config.yaml
horizontal_flip: true
cutout: 0.25
tokenizer: "word"
encoder_activation: "swiglu"
encoder_width: 160
beta1: 0.9
eps: 1e-06
final_lr_fraction: 0.05
Rows from block 2 of the text decoder of a small image captioner, named by matrix and row number. Rows with one number belong to one neuron. Each number is 500 + 25 x the weight over its row's rms, rounded and kept within 0 to 999. All counts start at 0. Numbers have three digits each. After the name is the row's rms in percent of the matrix's.
After each neuron's rows are labels from the 100 texts, of 14848, where the neuron reaches its largest size: "tokens" is the input token at the peak. Only what is clearly more common there than usual is listed. The data: patchworks of several textures.
# gate: MLP gate (decoder.blocks.2.mlp.gate.weight, 512x192), inputs 128-191
# fc1: MLP up (decoder.blocks.2.mlp.fc1.weight, 512x192), inputs 128-191
# fc2: MLP down (decoder.blocks.2.mlp.fc2.weight, 192x512, transposed), outputs 128-191

gate.263 104:512484550512490514504484531534533489500491502504498469496548501450515497483482513514511478525505483503486500495528475500465523525504521499504509500532487488482506461488513530507497489486509482
fc1.263 103:473527515456490541494507517508539546524465483542498533462499495495506484477509537493529486507513486504502528534507543456487506492515514525467515522494521505508495519513511505505480510540533536
fc2.263 106:515506490445462502519505490492517510522483472488454518497484475512492463515484491484527526488535485530488508491478527539502493500468459516455495474538479481477521510520525474528493485524506482
tokens: "studded"; "checkered"; "spiral"; "triangles"

gate.60 107:482486478534522491523520531500525534494512499484481488456503502502517476561536531487505548496497521519489489508512461499507514494526502545452456488469501529512478548495548494521525471481513567
fc1.60 103:497497472469488501476497502512483508547528537466515433495501511482454534502504474519505462477512512508501506517483499449509539497450502457493434470444534490518553512494462488496559467502503522
fc2.60 107:541518562454491560484477451523503477458511515511519481480506467489507558504506493554492503497523499500500526511505468523485472470469489494493498496505509507523484516544499512497540506519520453
tokens: "wood"; "marbled"

gate.322 105:471479511532496504508544525516522463498506476505525445526535517463495472572533499447521487469462536464517518452502527478511488485515514506466475494499493509490528485456508531534485495487474533
fc1.322 112:495506538536471546484527446491548489492525456502529486479529507483510496547513509469534507483504504489511521493478524494512492504507506494475475478544506489437491491509503492491490474532468524
fc2.322 111:525492465474479528471471475520488523497526511545484535476512470511476528503486514520525509524497522520513533507474531463555538489525520497485467480526483422509516513503485500495491529529553460
tokens: "wood"; "scaly"; "grid"; "zigzag"

gate.239 103:506462476503483484508526484521483498527520532487438473510522473477497538526446478557461530474493542531447475493530477547517492560511480480528507544561532480496475500539498526486504474500497496
fc1.239 104:505511503467465500455488500483502538494486507511517511505503534506562494493489499519491491541482520523531484536500435482482482484468507484500489502463540507546518509500446505513548492454535574
fc2.239 104:488509460552469527489487486452473486469528533474499486516488485525500471484506457462507532507481502490503488517483531538517498485498478470522543486524470519455502489481500475482518506525506523
tokens: "plaid"; "spiral"; "dotted"

gate.161 099:522489522492498472476518510533524467505496465516458505499565492454451504538502487477504523496533494471495479478504495539482530467487531506448471490498505483508480468474519474496522481502508486
fc1.161 100:501524499520553476544525497473511505513508502521491483466476511526457507488537498499466505515474440461478460509503474510513462480510512484479518499486473495529472519479545509475522514461491498
fc2.161 100:505533478548480467517480504484486480521483490456482465507471519475522507496495520490484454536459488501495487472507494488493506508508490443476494466511495541443469536520527503520553461474520557
tokens: "<end>"; "and"; "mosaic"

gate.2 093:501484515531490503510479480485522524476469509522491516480531494514478497509480484489468514572511528525521477509492485492501503460495480502473469472494530503482511535522457542497472491509515495
fc1.2 086:499512522513479500496499484522562500458515510506533523516506491447542470489531515483530513489502469494522463493485535545501514487508515488520507491505501562466523544478485537510465531500508456
fc2.2 085:500462475464529529504464482506507545500483527554484517497486530526511496522489457474498455502503479582493488505518449526511491462467457513504510493514529514491512491556450494497509534471488533
tokens: "and"; "<end>"

gate.10 098:475485500467507507478483477480513490480499536526536506486534488531465530493538468514513513511470483450502467456484473510528504482479482475527492439484484504492445495491541488491444500506478540
fc1.10 103:476500507477491497508474488466484485510477494450531476467531544468497476503512475525529463494497495481509536491535513525505517489461466497523480492492505526492504505500525470492515494501438527
fc2.10 105:509498483498520482513488478511500555448469532501490485507473511530490513486521490519485449499487510556476503489549480462502465505456472506538481493473522474520517524519480511509482479486482504
tokens: "plain"; "bubbly"; "woven"; "speckled"

gate.382 098:552465546491473485514498464502465500456483494550499505495542484523490520528471514491519478477496502542466460519515457480458498512488498503497485505529495525506523491529546492524534505474492530
fc1.382 093:534437504511514468511504510526512551469506562546481501486470520516472494443478494506438496503489503528497502541510479498514477517552496462507482490520508524494492500472487490476491463477461492
fc2.382 094:468487499517514543498479482492497491493510489503532488505595455486503510510489527511542510481527484504481515515469497505488508478466523513475495521515461507514522497458526535498531565551488472
tokens: ","; "<end>"; "and"

gate.317 102:488512502499475515509512501508498511484458494502540537467493494501485516494554507525448486492503527509475468482501515465519486481487496527461502518508500483532444498474523495529525486520493457
fc1.317 100:515502520518485518508527542490529521486464504490524456529521518512487521518455491524500438480514521496486514485542497479512469531495500480522466457544480540458534473507470477497479494486454549
fc2.317 103:488498510492548506534566530507506500516498500498522508469532493524486484517485528476527540453495478486489451507476497492510473552519536542495488522513465453498487492463518506516463550494480493
tokens: "<end>"; "and"

gate.368 104:507503471472495543538514483502521507495472495518469529479509436470476529543491474497558511507513474511483494521502497506480494480443516505499523490502477485510508509526488503566467515504496470
fc1.368 104:540495527502554491476445513509565509496492490504501507458504491523491523495448519489479488504513477503495509485531468470525417513534489490496487436534513486468479514502502534520510478553434520
fc2.368 104:530485523508508478436489470487503452506540425541491492545523515489523517499448505500476540517470493513511518500509468500530491477486506500529525442504480520506491491517492474490500480492469526
tokens: "plain"; "wood"; "scaly"; "woven"

gate.31 099:507493480543483537506480531525502516514532510493546453457535505519546481504453580463511511513501560503504540522528472498481480514526487482493458470529491488470517515482515478497489510476496487
fc1.31 097:497507498508438533495492533542504491495468489508515539490486495458535494471539493491465472581532548478453537460511523479480485495507489431502522491526532520456466460504513516510476517509464520
fc2.31 102:494494516546562489493474517521540524479462485503492527526495481536493487486503510424515469502491487542530473494498486520503483493488502557514500501501501489444494516496506473481467565476488516
tokens: "wood"; "scaly"; "zigzag"; "grid"

gate.71 099:507474503473520497516543486510500470511506516500485470488537540478456499504493494498536488462517515534481512516517506501460505442486510485463483491520515498491525459525450464505545446514501497
fc1.71 106:500540446490504507477466494520458529476504499491516533481523481487498510454495525453502499535483480497532465499489477520535504516494489493503517452536463430534512554490482489495468458501497444
fc2.71 112:490498480485501532512496518574551502500532542494529531511480503482496508493537492507487497488462516539482493499468506520493547489455505521498519494470496498521483483498518504534511513527488439
tokens: "<end>"; "and"

gate.142 105:494477517528462521495488496554461495491488520479524465502548454483475551531488498544507488530507511485503495532537480524475497528428523529512512524492496489485493536488537526510488493476496476
fc1.142 112:510452501544486505473496486505507488528508515474530508554492524476512521490506488481490461531507534461544488483497500539489508474493435476504523479506486494452495450497456490465490476514473521
fc2.142 110:515512521502471446498483473560492497536501520506476497501486479474514522509546480512500489511533499502487499481479478497546561507482531476512515452496496469500491491486494481504523531537499496
tokens: "<end>"; ","

gate.223 092:500480495521454450538499513497464501507489511500497461468501534446500456495491505522462559501515508454516507523516516513546556490459482488510529502476502523532521465498497509509562486538483502
fc1.223 092:539517481492511479511513486493489480547508482453496517486484480493521474501508539528501509516485530506461478453512497503590537497463527527526459512519515488508481496490551487525466479485485479
fc2.223 088:472471485505507513485527445482500472493558496488496518514492478529480520511484496482499555511522525473512486494480503536491458545530522507516518520514436510518497497473563487493510520486488501
tokens: ":"; "and"

gate.420 098:530485525515496514482465502500543481487519513471540491500559466485544445499507485514519529504506538495536513519490485506443491513509512520521494498494510520527486495451523534489489501431520499
fc1.420 098:485497495489491501462451482507534505490518454505522520519544482497523506465475509511499513503448510508499493467498446507508505471499537515471481528493477478546521468491496479505494462512514480
fc2.420 104:513481516512497471521483477485519510466515509525482473496487509498513494513462497525471479533493499502512484505529447543532479486509479483524515495518464506470507472508476478504537447510507475
tokens: "and"; "<end>"; "furry"

gate.262 108:530525497509496504513489510491510509494487529485475509469517487454484538509508518488534489553499491508485495505522493475529498523528477487496544475528484426466487527486516470520466505507499482
fc1.262 107:480487481492467490484449527515490556495523490501468493499464482497515492483495531515502538499456531548474499520520484474519529534493515525543507519491544448539525511482525446465506541479557519
fc2.262 113:512516570558495537497476493525514463504516515477530493459471466476509508514510525511509492518522526497481546484510513458470485519508510477499522475495514459484461510479468530511492465459521515
tokens: "plaid"; "diamond"; "crosshatched"; "spiral"

gate.336 098:528498530495486498479531445511548496501485501482477517485524474475452524484475549516514507506494536508458549532523514490479483494533539560484475489542464474488499511504491526487498520537513488
fc1.336 094:489455535480508506529529534519520470482477495515536488475509532491499508514474527489523502513451524482506518502492510492470446531536478494523471474528525498535478477460499471507522483497493556
fc2.336 091:511533494465504511481498466453497469482482434524503522444552493548477497511506502457526484495504473461501496516449509491516503510485483521468479441536486494486505522548496503496496491510505482
tokens: "plain"; "grid"; "honeycomb"; "triangles"

gate.17 098:485469488535481492501457502495498494498461511470501480507507490481505465511511449523476541506492525496468527448514472516483517480519477494508470486471493518509469480509539523514532476518474515
fc1.17 097:483462525479552477503522458475523492470562524556479538508504533529512512491524495503515519523489460539518471510521475492531492503518534540499524457485487487520502540504457486504496477501483503
fc2.17 094:510575552461482490495499506457502473492525473506511514451547471475508509490522518539499522491547470496493485509511502500486480497567503517503504509513538488512500488538465540486516494518519464
tokens: ":"; ","

gate.240 107:465455522511502499509481496568556480502537528502522508499528467506454513519492520508526561526499513499518499483534482512480514503491547487484491467508471464535478500491479495504467533517504482
fc1.240 110:513500504507534502488537475473511499479556487497491533515515506494502484514577514476494526458516516497524482497470544478499503494479505488503521500490513497500471464453490459499523504440523499
fc2.240 107:490539511543542486492493502513498447499503477448532513520457533481500512500512493504519523549493485497479505515531558492516487480487482532587557483494524488477500498507485500455493536479497501
tokens: "plain"; "brick"; "wood"; "camouflage"

gate.80 109:484537517528437476472461433478485494529546482494526515475532470514543459526470539515541486534511541482505522543547540503483486482511464462506511490510487510501474493483494479458511483506480508
fc1.80 110:456518544511549498522500519482509485508493517491512446505490474498508476488514483525495494514489505505493492531515503477463484491496510497496473522464504508447523505519567515515510505492488484
fc2.80 112:467518531514536540542453496499494489482503482571505462503497492507495469493535445502478527487506508478477499493470475501510494474521563523495510492482491509491528545498559514513521562500504473
tokens: "and"

gate.193 098:486476480516463512486469503525485521547468506507511492506507472516471539533482492506553503506497496484496499441512504518501506515473470500490464491494492498482482548508605520474508498453504534
fc1.193 095:517567526518458516464533472497502483444495536465512518511470472445497511494553475508497500461495507515512537470473490505489504539498483578506534521502480478499484543505490491497487509530510477
fc2.193 099:488492487479483486559512486500514454511515471519586482459479505513506481507509472529525540465540508480494475509493512538503512511446482494471497504513482484477508506481521463482515516492482489
tokens: "<end>"; ","

gate.148 107:449462520490481508512487482518531460509516475539516501504496448466507517550528508490532499518518525469506513476486439535473513478498499499441497509525446478477476510501527497541465504500503511
fc1.148 108:471529531487467504473527495498556473532498471502517510484503478491512533528510471513522453492535452502494507474494455526462481468504510484485502528490499544493448504490516539496473454502484503
fc2.148 109:519483494499480521468508491509497512498491491565501468474511512509489551508481490487490496506522508482512480483497473475533493545538506516488502467523502424502481530487486448479443474492521488
tokens: "plain"; "scaly"

gate.165 112:488534518529475465518470506486515519490505445477450501480527510491508475505455524467487492527461487507502481517514488508479493517528457540533436514526499509513480487517542524502517481464494486
fc1.165 113:502448519508470466499483488499491533527488490488499539495512487502495518515497490484535466551545480476487489509486497490519489493461460498510537500507489483467484468495484528521491465519521538
fc2.165 105:498462491516481518529500485504478477473530473499518506494463500503499514519449525512518541511449504513515493493492484561526520509498495523537493544524445476532486480460500504501521554497521488
tokens: "plaid"; "wavy"; "diamond"

gate.64 110:555477551519482461535537505493515472554507523502507498483522521492456500489521496538523520504513499517501518539519492483469484491506528477469473473493472506475513461464475505536524480481481476
fc1.64 117:474515517542512473491493536471519500511519494500542475478498502500564492495512516526499518549509489481526484525545477495512490495465503456522536469472526528510501486490496498495490543464493527
fc2.64 118:438487484535493436473487508519523495525524520490504490528502507519515517488499536519499521546459524459509476489542477465514514533550518469520513487488516505527475514473535479494527471509480504
tokens: "<end>"; "and"

gate.198 084:541524498497527480493479458488495500461531456479477537474553481542554487504530514503501532503517480508522466519478492535493545512468501565525528479478485524494492540494506509510499541461535475
fc1.198 077:552503467489495486511481498510525542489493520427491486474481464571515541510479521527507492526474492581513486518468549475505554529484453500503511488496479508512549544478533474504502542467508480
fc2.198 071:496477496537492538483510432451510527431509461496522548483484478544482499481495517459511492512487506490502498506475497486508467496494483496467492487505492507473498517501475496498537462479538497
tokens: "<end>"; "and"

gate.310 106:480500509500470493505511523502509502524465498493541480532507524482502504498539538520467484542470485518537468513521496518504531507522497466531517526499505494499484543471529514486426498508497546
fc1.310 109:482494470492540475496494509511465509523462539462495460524514508509503455530482478513489484498503482504525519506521479456473458492504496463504461490459509560543483518501502515504558469441498511
fc2.310 106:488521446473536497492490500481476536481525519494456529489598492513497488499489483524568497462532500505497526510482514458504500506467565511454486494454485500535541492515520544513515511537497527
tokens: ","; "and"